From a checkpoint of a small text-conditioned spectrogram diffusion model.
Model: text encoder width 384, text encoder activation swiglu, activation star_relu, patch size [8, 8], layers 16.
Data: trained on synthesised imitations of 52 everyday sounds, one a clip, 39062 training examples, 34.4 epochs.
Rows from block 11 of the denoiser, named by matrix and row number. Each number is 200 + 30 x the weight over its row's rms, rounded and kept within 0 to 999. All counts start at 0. After the name is the row's rms in percent of the matrix's.
# ada: adaLN modulation (shift, scale and gate of each sublayer stacked) (model.blocks.11.ada.weight, 1152x128), inputs 0-127
ada.283,077,185,179,172,246,178,197,262,288,177,213,177,191,193,185,212,172,204,229,163,226,186,202,199,140,176,171,202,235,208,155,205,193,161,209,186,111,206,167,241,225,186,165,186,243,185,229,221,187,176,223,210,244,162,196,143,179,224,236,210,180,172,182,225,105,179,198,224,184,212,215,284,189,248,206,253,229,189,206,190,197,171,225,206,236,175,177,192,186,219,200,171,207,209,240,223,236,189,186,188,206,165,175,204,176,198,230,204,177,195,207,210,208,204,216,262,211,203,258,190,205,169,220,179,275,226,200,218,170
ada.284,106,217,190,196,207,204,180,211,258,209,199,209,181,244,253,180,200,208,185,179,257,200,174,100,254,187,204,175,193,175,194,151,200,199,209,226,232,209,226,218,206,199,170,201,208,228,192,158,246,186,105,152,189,201,187,121,184,173,264,175,222,221,232,266,204,218,212,160,247,168,154,187,210,186,211,230,206,202,178,173,212,170,129,229,220,272,184,241,199,207,171,238,237,217,213,192,197,192,215,216,237,173,187,199,197,175,182,184,199,191,196,167,209,189,167,219,123,227,231,195,205,223,201,199,203,177,222,200,202
ada.285,103,182,177,200,209,209,190,229,168,206,237,209,201,183,240,271,149,223,190,184,219,190,128,220,170,200,193,206,216,210,210,168,174,189,213,136,171,208,203,219,212,173,217,215,202,213,204,178,156,206,235,241,211,177,305,203,189,187,201,240,189,177,162,314,128,187,171,172,186,207,223,235,248,211,164,226,195,257,222,203,196,210,214,174,238,141,227,233,199,221,215,169,233,198,230,187,222,219,202,200,225,198,244,252,207,160,196,206,180,181,222,217,196,196,193,219,213,209,195,200,222,164,266,227,169,176,166,236,201
ada.286,110,210,218,191,212,189,239,203,209,165,232,187,210,219,247,217,175,262,238,180,233,204,233,301,225,209,202,215,176,239,218,214,185,178,233,263,185,203,181,225,223,190,196,240,218,221,197,195,191,239,214,200,205,168,240,225,211,249,231,191,215,144,231,244,177,222,237,194,178,266,203,218,185,191,200,218,178,245,219,173,173,220,193,200,218,224,217,197,281,256,223,216,134,219,198,182,186,196,196,190,177,171,177,198,282,195,219,215,208,199,217,179,190,220,212,200,235,227,230,232,236,176,126,224,145,267,206,205,184
ada.287,065,143,212,200,155,228,199,256,112,166,199,223,184,194,186,201,197,193,167,248,192,198,161,211,199,241,193,200,175,209,167,159,207,178,160,201,243,233,199,192,226,193,218,195,158,185,192,181,221,219,186,221,175,184,157,195,186,214,225,176,195,198,115,169,160,240,152,209,206,190,202,168,230,171,230,226,143,133,242,200,210,244,244,188,228,226,189,172,225,177,211,168,173,230,155,201,232,132,178,150,198,185,205,224,183,237,161,176,277,162,231,181,206,202,222,181,229,208,194,229,229,231,196,227,215,166,190,222,238
ada.288,097,283,152,173,233,97,214,198,218,201,169,205,205,228,198,206,184,196,233,193,237,209,168,203,188,164,202,226,224,219,169,185,173,166,184,238,186,233,213,216,242,159,212,194,187,275,216,223,198,190,186,170,223,164,202,216,214,193,205,161,175,196,207,201,292,210,205,171,231,155,229,142,199,189,226,200,233,187,191,214,196,154,200,166,176,235,215,207,197,219,163,217,235,143,180,235,174,220,229,230,189,212,209,254,171,230,154,219,198,196,219,220,219,217,244,212,202,167,178,131,185,166,143,184,160,184,244,182,185
ada.289,083,233,155,186,194,236,205,215,212,180,211,145,238,203,170,215,205,218,175,212,238,216,191,214,214,175,179,189,264,192,191,169,206,158,228,179,271,181,190,224,161,231,192,256,176,234,219,167,204,193,172,198,200,218,210,181,214,221,189,183,246,223,214,261,118,182,176,221,221,237,185,229,252,207,190,261,205,223,162,183,177,197,131,236,246,176,245,231,190,178,246,182,127,202,252,125,196,205,196,232,217,182,194,215,232,215,225,171,196,200,193,157,220,203,207,189,211,230,256,186,230,171,188,171,178,245,233,201,218
ada.290,097,193,191,219,171,219,160,258,191,200,182,237,199,242,150,237,181,189,171,164,257,178,217,264,165,205,210,165,212,200,195,218,241,157,209,187,209,198,194,241,189,208,175,181,205,195,285,167,202,187,249,213,223,211,182,202,144,225,165,237,192,157,182,289,205,182,172,185,218,175,168,183,186,229,163,185,227,225,190,231,179,231,158,249,201,217,209,200,215,208,193,171,233,189,138,152,217,237,211,177,189,178,176,162,256,233,254,234,269,229,185,201,224,186,176,228,176,219,176,207,209,179,192,199,155,195,236,173,172
ada.291,079,193,231,216,220,250,220,194,202,211,248,200,237,170,208,237,186,216,257,261,196,197,242,246,201,205,192,204,177,220,191,217,203,246,204,215,199,205,179,192,162,261,228,231,192,160,232,219,123,246,225,172,261,208,231,195,212,275,184,235,228,224,214,193,152,190,244,247,223,196,210,209,249,209,231,199,247,236,194,191,196,181,245,224,195,211,179,193,202,173,182,185,221,211,279,192,200,216,205,189,177,199,223,234,192,171,174,193,201,227,168,164,205,215,253,227,193,201,168,237,185,220,296,198,204,194,270,236,188
ada.292,087,161,229,188,177,224,213,195,198,219,160,227,166,212,234,221,170,193,236,145,178,219,272,218,155,199,209,216,143,205,183,215,172,210,206,224,208,214,160,196,173,216,194,196,121,201,165,178,206,171,184,210,148,210,221,163,235,190,217,213,177,240,186,188,196,143,211,187,211,155,210,212,173,204,139,217,219,209,184,251,217,194,142,167,193,221,161,182,217,186,233,196,144,274,220,170,211,163,219,216,177,217,208,207,162,219,263,232,195,207,225,224,236,234,198,226,250,239,234,150,259,203,143,217,199,233,227,212,153
ada.293,085,226,165,184,234,173,215,208,290,210,195,193,176,213,233,187,180,186,199,211,275,207,231,198,244,220,152,208,221,158,143,208,209,247,197,226,201,195,179,188,245,230,217,246,204,238,231,212,198,187,181,192,242,215,209,195,253,186,236,192,225,233,200,213,166,189,176,209,231,250,275,197,205,188,220,248,234,226,209,182,176,158,202,236,207,208,250,194,213,193,213,177,219,209,191,191,225,246,236,213,190,204,159,186,145,229,188,204,201,197,151,260,257,187,177,240,179,137,225,166,185,149,213,206,134,185,180,156,173
ada.294,095,175,208,213,134,223,213,196,170,209,189,164,164,241,216,210,261,230,177,146,162,168,221,222,206,167,247,200,183,209,211,196,224,188,178,159,189,194,194,178,163,231,178,280,216,154,229,212,160,216,200,216,161,161,254,197,191,209,215,220,224,175,192,218,189,128,255,209,162,187,211,213,227,169,189,190,127,199,220,202,161,254,230,213,157,146,217,197,204,197,212,196,212,180,275,189,181,241,238,223,200,219,182,149,173,222,204,164,202,232,210,185,174,189,191,228,204,208,186,235,236,228,194,225,220,241,271,158,223
ada.295,077,190,112,213,126,210,232,199,101,223,219,192,188,225,187,197,191,239,226,180,217,211,178,215,182,171,186,227,243,175,238,191,193,130,227,209,180,146,194,204,217,226,230,194,152,212,248,163,215,225,172,182,126,181,187,166,207,153,204,187,158,147,155,190,233,281,252,205,209,225,224,166,153,231,170,204,181,141,210,218,218,255,228,204,172,213,187,182,221,198,189,202,174,179,191,178,245,171,198,203,220,207,220,186,183,172,225,137,203,224,184,183,197,184,201,210,211,207,215,208,203,205,202,215,202,201,238,183,171
ada.296,073,180,179,251,295,156,208,210,248,252,181,205,187,184,180,189,218,174,251,234,216,186,223,183,243,171,220,220,247,186,184,211,220,255,269,217,259,164,208,156,191,221,216,170,224,247,215,204,187,194,217,201,230,218,201,200,211,215,212,162,169,283,234,210,229,199,199,182,200,202,194,170,217,185,266,297,223,209,148,214,205,229,217,195,220,192,166,191,248,217,208,223,195,216,239,186,166,211,216,186,160,191,202,168,173,182,184,218,173,184,220,219,236,211,181,242,197,198,208,165,209,192,245,238,226,236,206,146,203
ada.297,062,217,194,188,135,227,212,187,232,233,185,214,155,140,190,190,225,154,224,174,108,250,194,203,198,211,206,170,188,208,210,222,213,189,172,167,204,206,182,172,207,213,204,199,148,99,196,179,213,206,254,211,166,213,167,184,241,210,194,187,155,212,216,198,188,257,207,224,232,210,232,186,218,204,234,184,170,198,219,233,278,237,238,140,202,236,125,155,206,222,203,266,210,176,205,222,225,204,210,174,203,186,224,214,225,204,199,186,176,176,206,170,192,194,176,154,232,175,163,204,190,235,184,229,248,187,215,187,149
ada.298,079,206,113,221,204,199,186,219,173,187,218,171,186,172,86,160,171,162,183,180,210,209,158,188,187,187,164,203,186,217,195,247,201,230,163,164,202,213,228,212,177,220,182,225,191,192,189,165,242,178,158,164,234,205,150,210,174,171,60,224,218,208,220,171,186,212,205,157,227,201,190,183,188,208,215,221,225,181,156,186,211,166,235,255,229,223,206,144,176,175,214,200,172,157,192,218,195,168,182,201,219,207,236,195,192,176,193,170,174,222,186,177,224,184,191,180,207,170,222,236,175,188,197,192,196,150,146,185,182
ada.299,100,204,221,199,211,191,224,194,199,209,245,154,227,275,179,183,162,256,238,171,261,182,274,220,265,192,180,203,228,160,173,239,186,221,215,206,178,193,182,248,214,209,220,187,186,180,188,167,164,152,211,263,252,222,211,212,182,234,186,171,162,258,225,170,245,208,228,210,194,152,246,219,259,196,211,204,233,197,187,217,205,178,146,212,201,158,189,191,236,164,166,223,218,161,201,232,163,233,213,185,232,207,224,250,266,193,166,218,188,235,189,190,179,190,192,185,158,224,228,194,204,183,151,190,193,252,202,183,201
ada.300,081,199,202,210,176,243,203,241,168,196,191,184,138,239,156,240,163,222,204,233,182,220,185,232,138,178,157,199,192,195,211,212,193,206,129,168,117,175,230,203,185,193,184,229,227,119,163,215,182,184,224,226,177,132,173,164,179,206,222,149,187,191,186,184,202,204,167,239,232,184,239,220,183,206,199,188,209,143,190,196,195,293,243,191,215,180,262,183,196,205,223,183,197,214,188,188,232,194,178,242,149,208,204,154,181,199,273,226,207,170,198,207,198,174,240,212,213,190,168,191,190,232,202,180,161,225,227,192,172
ada.301,079,193,180,219,219,129,192,223,243,192,219,161,225,181,190,205,217,250,184,174,244,208,174,189,138,165,246,115,223,172,163,239,220,250,231,201,194,232,195,222,215,204,234,240,184,216,177,204,179,212,226,181,247,224,189,206,213,179,209,240,238,212,259,244,154,180,207,245,185,179,174,250,203,164,218,220,173,253,155,203,150,213,172,178,205,183,185,206,197,191,221,239,193,208,195,172,258,235,204,170,214,240,196,194,191,191,211,172,204,217,183,213,202,166,241,186,174,188,235,222,224,182,185,161,233,232,284,263,224
ada.302,067,262,215,170,220,190,203,226,232,209,209,207,163,183,215,215,180,232,210,159,225,234,207,216,174,186,219,173,171,191,197,236,177,262,188,215,241,196,270,208,188,211,170,155,208,201,169,171,204,205,212,171,277,176,203,220,226,187,200,234,209,160,192,197,103,216,177,246,219,211,179,249,207,160,227,208,224,229,168,213,239,197,184,241,166,153,214,215,217,210,229,194,173,235,185,159,192,206,222,155,163,140,199,187,212,143,208,207,213,183,193,203,212,136,229,181,205,176,299,219,170,148,211,190,240,224,198,170,210
ada.303,065,214,228,178,243,253,219,214,170,170,185,195,224,166,197,229,182,211,214,176,145,160,170,200,199,200,223,178,174,258,175,208,176,153,104,210,184,176,214,158,239,186,201,210,222,227,163,131,234,155,194,202,205,157,186,208,266,163,207,142,200,238,221,199,236,237,185,161,195,178,222,185,191,222,223,138,194,177,176,210,122,215,213,271,203,185,179,221,235,198,211,155,204,176,205,220,182,153,195,224,234,221,167,184,188,209,228,213,198,191,191,192,192,208,246,166,238,184,215,168,174,170,256,225,157,181,177,204,206
ada.304,078,211,194,208,130,272,208,206,211,199,183,204,159,202,224,210,184,152,260,169,139,145,213,179,193,198,216,207,170,203,237,191,228,275,154,246,234,192,218,187,167,232,229,200,153,231,217,165,218,226,183,161,219,164,178,173,232,220,171,153,198,235,172,216,193,212,161,233,229,224,214,162,225,177,220,193,176,212,173,238,164,197,210,174,197,180,217,195,203,204,217,192,224,152,159,150,215,181,176,172,186,198,168,176,216,227,216,191,238,249,182,203,183,258,288,254,230,164,171,235,195,242,195,208,179,183,172,175,207
ada.305,132,230,178,262,277,104,234,194,192,193,175,137,225,204,213,217,158,212,181,178,259,216,190,204,203,170,140,211,218,217,197,195,193,219,267,210,227,200,209,263,165,168,207,212,215,229,204,180,154,206,176,166,281,196,168,200,203,192,204,210,199,167,209,234,253,181,193,195,198,198,198,215,211,212,246,273,241,159,178,182,240,217,206,250,199,209,243,227,203,208,172,230,219,186,227,198,197,238,176,199,184,197,171,218,235,180,194,228,165,193,216,197,221,194,233,163,163,163,215,221,169,159,180,150,212,198,165,194,156
ada.306,084,224,245,210,163,250,160,223,187,207,193,233,179,187,205,206,200,228,185,201,198,187,216,222,156,208,196,190,271,184,265,216,231,217,150,228,115,203,135,176,152,206,196,243,121,145,176,207,182,211,205,241,201,200,215,191,201,188,200,209,215,186,143,212,155,210,219,247,188,208,171,250,163,233,214,176,163,181,248,216,260,210,216,157,199,197,261,230,177,226,208,244,242,166,200,258,232,207,228,222,255,216,210,175,187,191,166,172,187,221,176,207,216,218,175,253,193,178,213,203,206,229,174,182,177,198,204,210,234
ada.307,113,193,213,248,134,265,208,270,154,257,169,195,177,232,187,209,201,246,160,203,211,185,194,192,143,194,177,206,257,198,213,175,204,247,187,198,160,199,178,193,174,178,177,221,204,147,190,205,179,221,238,204,218,185,195,164,170,163,219,224,220,113,175,218,125,235,227,206,167,217,223,190,205,190,143,254,185,165,208,209,182,245,185,201,178,130,247,181,192,190,258,203,178,162,213,172,213,197,223,204,164,217,172,179,197,201,211,140,223,170,215,200,218,164,169,212,219,217,172,194,210,153,200,174,219,228,192,228,186
ada.308,063,227,219,228,151,233,207,208,151,198,236,179,206,223,204,189,218,197,156,161,167,253,258,225,170,224,196,206,217,248,178,176,205,177,118,179,185,209,165,129,232,194,187,211,234,184,180,201,179,205,214,200,205,233,183,141,204,225,168,161,242,128,127,195,229,200,192,214,218,215,206,149,186,181,178,209,180,164,199,156,170,153,170,211,201,171,209,232,182,189,154,183,191,171,253,160,165,194,156,211,257,158,187,191,219,176,219,259,220,200,202,258,219,145,224,238,193,167,202,181,211,180,177,217,200,191,198,179,217
ada.309,103,162,203,197,162,210,263,237,256,174,214,226,215,226,199,190,176,251,205,230,199,148,204,216,197,168,211,165,208,180,204,173,233,190,180,226,256,228,219,160,217,152,218,213,192,191,215,186,189,189,278,238,213,188,152,173,188,200,226,256,214,150,197,245,175,215,217,243,221,215,207,201,243,230,171,212,246,256,173,198,164,201,235,216,219,163,169,213,229,155,260,180,220,219,221,162,202,147,220,211,170,196,202,153,164,236,226,230,209,197,221,170,306,208,213,163,225,206,215,220,242,188,204,216,207,211,232,227,204
ada.310,115,178,219,209,168,250,180,198,200,151,190,208,193,242,307,246,225,206,200,232,133,185,174,178,246,194,239,215,178,172,190,253,161,204,165,215,218,226,198,171,187,237,168,217,220,239,181,166,194,216,148,198,191,189,193,235,151,221,236,195,168,223,175,292,271,190,205,161,227,203,162,176,163,201,166,176,175,188,192,206,149,202,248,169,208,242,184,181,203,169,228,167,194,200,205,186,219,165,185,208,182,229,180,217,205,240,228,184,217,229,197,200,234,155,169,189,166,237,184,178,200,236,175,232,234,238,197,174,216
ada.311,058,200,227,223,224,182,228,201,192,213,200,187,206,169,231,162,198,70,205,188,227,246,245,163,252,231,242,213,214,220,189,199,241,199,223,216,200,205,244,203,239,130,215,131,195,168,172,189,203,175,230,220,201,206,128,175,197,220,222,170,235,195,198,181,145,232,192,188,218,142,181,166,220,193,223,199,181,138,214,194,194,199,158,199,222,211,170,192,249,183,206,191,140,170,219,227,197,181,198,206,227,197,189,206,155,206,195,220,151,172,234,182,170,227,163,188,172,202,216,170,187,160,136,192,213,210,254,197,184
ada.312,072,227,160,143,229,125,197,221,258,207,217,223,173,149,195,228,155,190,187,237,257,225,208,210,214,201,219,151,212,217,181,205,201,183,209,230,231,209,211,200,219,156,202,184,210,209,197,184,158,176,163,166,238,151,226,208,238,240,213,154,204,223,190,220,195,175,194,195,181,191,183,238,203,213,189,192,243,205,184,182,193,164,198,193,197,233,135,191,209,182,197,174,197,162,198,185,245,182,238,211,240,154,173,210,181,216,166,250,159,257,256,164,243,230,159,191,187,207,172,277,218,149,222,194,266,172,175,252,171
ada.313,075,151,256,204,173,248,197,168,152,225,177,171,221,208,182,225,164,248,166,175,161,215,161,151,197,190,217,166,219,172,175,199,219,150,238,183,157,186,170,163,256,185,147,192,228,230,177,205,154,208,229,245,163,210,243,231,195,212,234,224,216,154,122,168,209,222,211,221,197,197,154,164,236,196,157,190,161,156,223,204,155,236,214,219,181,188,231,221,195,184,206,211,191,213,181,139,152,160,198,183,173,240,225,164,199,176,207,150,217,214,211,191,163,180,196,205,186,194,173,197,215,207,221,165,135,253,172,190,201
ada.314,128,181,194,181,206,145,252,216,226,207,150,188,176,164,211,211,232,225,210,208,209,188,236,186,203,224,179,227,179,180,191,213,170,268,217,196,221,194,216,211,189,212,172,199,198,191,198,186,175,222,112,192,160,194,105,249,210,226,168,215,220,201,196,174,208,190,219,183,175,225,191,199,192,250,200,214,174,135,178,195,178,212,108,207,198,207,194,158,183,154,203,199,129,141,222,199,207,196,215,194,183,215,205,169,136,198,223,208,196,223,200,203,125,222,198,213,215,257,186,208,167,217,94,196,182,216,221,190,201
ada.315,080,165,217,197,132,297,209,257,162,187,214,180,233,186,190,199,220,214,232,175,171,194,193,186,140,253,194,239,161,206,202,202,207,192,183,163,206,166,176,152,193,162,186,233,196,230,249,206,193,183,237,190,161,163,204,210,209,165,207,196,151,154,244,205,165,200,255,209,197,202,249,211,219,196,219,226,176,172,245,241,133,214,215,188,204,164,190,230,209,222,240,256,162,185,207,227,203,151,202,244,163,188,178,176,226,190,245,176,259,174,196,233,165,181,175,191,175,191,198,171,236,200,180,219,148,172,186,179,167
ada.316,086,228,212,208,68,236,211,239,133,200,205,188,180,203,232,199,197,216,160,176,203,198,169,201,177,187,199,208,246,207,199,200,229,259,203,213,216,193,162,168,244,201,169,209,196,152,197,166,213,202,193,220,165,146,197,202,176,182,210,202,224,130,195,203,199,153,235,212,209,223,161,249,261,211,192,214,201,190,174,207,166,267,198,203,168,166,163,181,211,206,262,249,175,219,177,205,164,197,212,201,146,169,175,228,206,191,242,203,169,196,219,165,185,209,237,227,157,207,157,144,204,192,207,215,200,172,189,263,208
ada.317,095,190,224,197,123,198,212,227,201,223,238,206,176,206,169,200,220,92,194,206,182,164,194,162,172,233,155,173,184,157,199,206,182,172,197,203,215,184,139,197,207,188,205,186,175,221,184,224,224,238,203,195,143,185,195,209,194,190,211,244,209,183,143,141,187,165,230,262,180,202,233,228,189,167,181,149,150,204,221,215,171,232,242,194,172,161,221,207,233,161,171,190,235,180,162,154,141,124,198,179,185,179,182,120,200,154,199,188,180,240,195,195,212,174,193,203,182,169,196,162,243,205,196,212,164,194,217,199,191
ada.318,114,189,194,215,194,264,209,215,185,173,219,221,194,216,204,202,173,170,165,183,264,201,226,226,234,248,191,218,207,189,211,216,232,169,195,259,185,208,205,198,200,199,209,180,193,194,254,198,208,208,257,215,112,247,237,179,207,183,234,212,204,221,236,218,153,243,235,290,249,266,196,250,230,196,218,201,147,234,207,232,191,223,193,229,195,287,223,213,245,213,247,202,241,256,195,239,191,160,225,187,210,226,183,191,233,192,220,217,205,198,163,228,152,210,189,197,215,195,190,163,212,208,178,249,210,236,228,209,203
ada.319,098,219,199,229,241,149,186,192,237,189,214,226,176,189,227,182,170,195,164,239,184,191,186,120,171,230,165,208,225,231,188,185,213,207,156,192,201,223,178,240,212,205,242,193,227,192,233,160,197,202,169,208,215,216,177,218,211,181,217,207,160,292,162,162,244,209,157,138,194,197,197,224,229,185,232,190,207,217,244,192,205,221,250,203,165,187,220,197,203,179,159,152,151,184,152,260,156,232,196,224,238,234,167,179,248,238,160,183,182,197,213,171,177,162,181,204,190,195,139,178,188,220,271,200,259,167,226,227,206
ada.320,097,208,217,186,225,241,191,169,182,200,162,193,168,145,231,207,223,200,189,242,195,184,167,214,196,161,167,188,183,204,169,237,185,208,149,134,161,206,173,195,213,178,185,195,163,155,196,167,171,260,190,215,210,198,192,256,217,172,183,150,192,231,178,204,225,207,217,163,199,206,246,178,185,232,203,196,191,73,208,221,171,213,214,181,222,191,263,217,191,191,141,222,194,205,166,212,214,128,157,226,220,212,192,209,148,180,197,182,236,211,191,190,131,235,212,220,233,210,208,192,252,241,176,196,168,164,210,252,212
ada.321,100,191,191,194,203,228,169,251,259,194,208,203,214,213,117,144,159,141,183,178,224,150,244,172,211,204,188,194,177,187,191,219,197,204,196,166,238,166,179,209,208,151,188,217,201,195,195,175,146,201,247,153,226,186,146,157,183,127,202,212,164,206,206,191,176,229,176,267,196,153,196,159,195,198,253,173,195,138,184,193,223,229,206,180,150,194,202,204,195,168,182,180,189,177,133,203,231,187,236,195,182,161,212,176,170,144,239,222,189,190,215,185,220,217,169,196,171,178,180,237,148,214,255,221,192,206,169,242,197
ada.322,126,209,207,232,202,168,181,187,235,208,158,183,222,176,191,192,222,202,221,185,216,215,220,173,233,203,237,206,212,183,222,200,146,194,224,207,210,214,216,221,191,177,188,204,218,167,190,206,177,226,134,178,201,229,122,199,169,142,195,198,224,226,210,86,194,162,225,172,210,141,225,157,183,225,181,189,165,198,185,208,204,205,124,207,160,163,212,205,202,177,171,165,196,192,150,193,196,148,201,188,217,192,207,193,146,122,219,216,128,195,212,204,138,162,208,221,204,181,208,209,165,195,109,206,187,235,236,211,188
ada.323,075,184,179,144,264,129,154,152,262,194,215,198,170,214,172,210,175,236,168,206,218,204,218,224,211,210,214,213,200,183,166,191,211,143,244,218,215,200,232,214,191,173,191,174,249,251,238,180,179,201,208,182,272,265,231,205,198,188,215,179,251,269,251,216,209,206,230,176,156,201,146,134,234,198,199,250,231,198,223,209,164,199,186,199,219,200,230,214,202,208,180,228,237,204,232,183,163,178,244,198,220,190,235,209,188,197,199,201,177,177,206,200,227,183,215,290,198,228,242,178,169,182,246,202,198,183,204,157,205
ada.324,105,164,250,196,151,134,180,233,185,187,141,235,201,197,170,211,240,120,194,200,171,192,208,190,184,227,251,204,187,186,171,202,220,197,181,175,189,197,180,191,193,151,200,195,202,185,174,180,210,242,283,252,237,194,204,186,164,239,221,244,182,193,139,249,187,168,234,190,227,158,183,224,185,218,194,198,258,262,220,187,150,229,196,180,182,203,219,203,201,155,209,180,248,210,215,162,210,202,182,195,200,180,186,182,196,221,210,202,239,188,180,217,176,196,230,221,129,257,155,167,265,176,197,207,209,248,169,177,169
ada.325,073,198,250,181,195,198,161,201,189,148,243,208,136,196,192,165,208,213,218,182,188,203,162,209,187,196,256,225,165,185,173,182,173,223,157,237,205,177,174,182,242,231,222,182,178,187,169,195,211,188,161,226,144,156,206,187,141,168,173,172,153,225,250,203,307,169,163,232,179,197,219,205,203,190,151,155,229,180,183,206,197,212,238,140,214,249,201,155,191,183,189,218,168,191,178,164,178,191,209,165,205,197,173,276,214,189,187,199,168,246,177,236,219,227,236,201,263,186,177,186,184,245,215,199,231,180,205,200,234
ada.326,106,198,156,150,256,147,188,176,268,174,219,226,154,141,222,184,218,217,200,196,232,205,226,196,246,169,177,206,182,191,204,217,199,112,262,172,244,170,198,272,232,182,173,206,222,209,186,205,211,187,173,161,218,211,228,140,200,211,228,203,228,312,269,212,222,245,237,195,178,195,174,188,192,198,223,214,194,195,194,183,217,164,204,192,212,200,180,195,182,203,159,180,177,175,226,211,168,204,218,150,193,186,214,260,194,185,187,225,211,207,222,230,228,218,179,188,231,207,162,138,209,180,195,190,177,186,203,158,216
ada.327,089,121,164,206,208,164,180,201,180,190,121,147,158,215,195,192,176,202,212,203,191,189,165,220,205,178,172,201,216,234,217,247,215,199,237,216,167,198,281,194,194,140,190,212,208,179,171,226,227,205,243,261,207,163,272,231,209,236,242,219,193,191,178,260,178,194,216,205,153,170,216,225,231,211,185,220,201,248,215,176,200,230,225,124,193,191,226,138,216,203,203,143,174,196,191,225,173,219,212,206,219,213,210,173,280,216,206,171,170,223,203,202,176,209,216,242,186,207,216,143,229,193,216,214,174,176,154,186,202
ada.328,077,209,203,242,224,239,239,225,230,230,178,230,197,212,233,188,240,195,242,189,191,224,209,196,170,218,187,243,252,205,167,185,203,187,264,218,266,206,177,237,204,206,181,194,240,176,165,241,177,161,236,114,245,219,213,183,203,174,218,200,179,153,194,227,162,222,218,206,173,241,171,199,230,194,223,226,195,222,156,216,253,232,164,214,211,201,201,189,188,252,267,174,223,203,249,153,245,226,197,207,188,219,217,153,224,228,193,180,156,136,201,220,214,246,206,211,238,201,239,246,201,184,193,196,190,167,215,182,123
ada.329,104,199,211,198,198,204,170,222,259,184,196,229,229,207,171,199,153,185,190,252,227,201,274,205,165,206,194,188,202,224,151,234,195,228,243,174,249,246,212,171,201,258,187,230,203,214,253,212,228,254,178,187,166,245,144,197,137,188,195,183,186,213,207,164,241,217,203,186,225,138,224,221,214,186,158,214,183,158,204,189,236,199,204,190,201,226,221,166,171,178,149,213,280,161,200,287,180,165,214,212,226,209,213,214,165,220,210,233,215,193,206,217,121,156,189,196,194,194,233,218,210,213,219,173,184,180,160,241,196
ada.330,099,174,206,172,206,182,218,202,187,214,228,196,202,171,201,160,188,149,134,233,223,197,205,149,271,207,143,247,142,202,201,229,179,149,212,209,262,211,204,256,215,234,186,225,200,218,252,218,195,168,178,177,219,221,162,240,225,222,173,198,208,259,189,174,209,223,172,139,212,202,173,221,222,179,218,167,210,179,174,191,223,167,219,201,213,244,194,182,164,202,154,226,265,195,163,206,229,194,188,181,194,231,182,194,169,206,196,208,120,210,165,187,171,194,217,179,126,174,230,189,157,228,193,204,140,175,170,251,200
ada.331,104,177,193,204,197,176,202,208,182,164,112,229,180,208,218,177,184,87,184,190,195,182,202,158,242,160,228,212,187,161,238,215,218,189,193,209,196,186,207,173,183,139,175,193,235,159,251,143,235,172,176,237,202,203,146,212,171,227,165,235,206,203,167,215,213,214,247,228,193,185,230,186,256,203,191,165,142,209,205,284,184,221,155,217,179,171,208,192,173,210,212,204,275,185,191,202,164,249,210,186,194,191,204,169,207,143,211,207,174,250,193,252,185,202,181,202,197,223,192,231,169,183,217,236,192,199,212,220,229
ada.332,074,181,181,253,145,281,201,255,178,221,186,176,200,229,191,180,196,226,149,185,211,153,197,224,183,218,228,197,139,230,138,196,202,215,171,160,170,242,238,188,187,191,216,249,256,140,230,185,195,199,207,243,203,162,187,159,186,216,239,140,195,225,193,179,152,182,267,177,184,194,229,181,182,220,182,240,195,206,171,206,224,236,185,164,189,159,206,176,224,219,219,198,217,208,197,205,291,191,198,222,146,186,155,259,179,182,207,204,205,203,207,161,197,229,168,230,193,200,145,176,179,209,213,217,159,183,192,216,209
ada.333,079,187,190,214,199,130,224,243,176,203,178,168,218,205,196,206,152,155,238,189,134,162,229,188,214,230,197,221,182,224,174,143,157,244,190,171,166,193,190,179,211,191,145,171,247,148,164,197,271,235,205,220,214,215,213,184,203,159,229,168,223,245,177,197,237,223,228,184,159,195,244,178,198,229,245,218,205,235,208,251,208,186,225,138,211,149,209,200,152,185,252,241,164,206,182,239,164,207,213,168,177,225,187,207,237,178,253,209,210,235,186,190,159,194,235,144,161,196,204,201,229,174,198,202,177,203,236,242,181
ada.334,072,272,186,213,165,223,185,197,239,179,197,188,224,185,204,168,205,154,236,192,168,195,184,192,228,217,183,206,210,213,194,241,178,168,106,181,158,237,219,118,221,217,210,175,140,220,184,190,196,202,157,246,153,209,210,189,227,210,170,155,184,211,228,206,266,193,131,202,188,209,195,177,202,176,218,179,235,163,170,174,177,271,206,157,197,249,230,177,190,212,216,255,216,205,226,202,170,203,200,229,182,208,183,177,218,258,223,176,220,215,171,182,236,209,179,143,204,181,195,148,206,232,218,242,205,183,158,145,183
ada.335,091,192,210,236,128,226,193,277,209,220,206,237,210,196,203,266,220,195,165,169,216,168,187,235,233,257,171,267,231,195,201,209,184,222,217,157,172,211,220,229,167,232,201,223,215,238,227,175,174,206,242,202,191,199,212,226,173,213,213,173,240,207,230,205,181,175,239,228,217,186,191,170,197,194,242,246,160,218,198,249,125,220,188,223,215,227,213,216,198,148,244,192,230,287,134,178,265,205,181,187,223,199,209,174,225,186,210,183,235,225,201,157,184,195,195,241,233,221,175,238,152,206,185,185,216,165,218,216,215
ada.336,081,277,210,216,103,220,183,239,177,187,188,216,240,226,189,224,194,157,178,184,127,200,193,227,126,222,240,199,166,181,189,146,180,204,190,178,179,210,183,177,212,212,184,169,220,163,201,208,175,223,252,206,191,160,192,218,226,213,158,227,242,102,147,174,153,217,166,197,202,186,147,175,207,214,210,155,161,176,230,217,179,245,181,197,212,222,182,164,208,203,215,194,220,203,198,150,173,209,177,224,163,190,176,143,173,172,172,205,218,156,224,202,191,207,241,224,204,202,226,213,228,183,172,194,215,176,174,241,217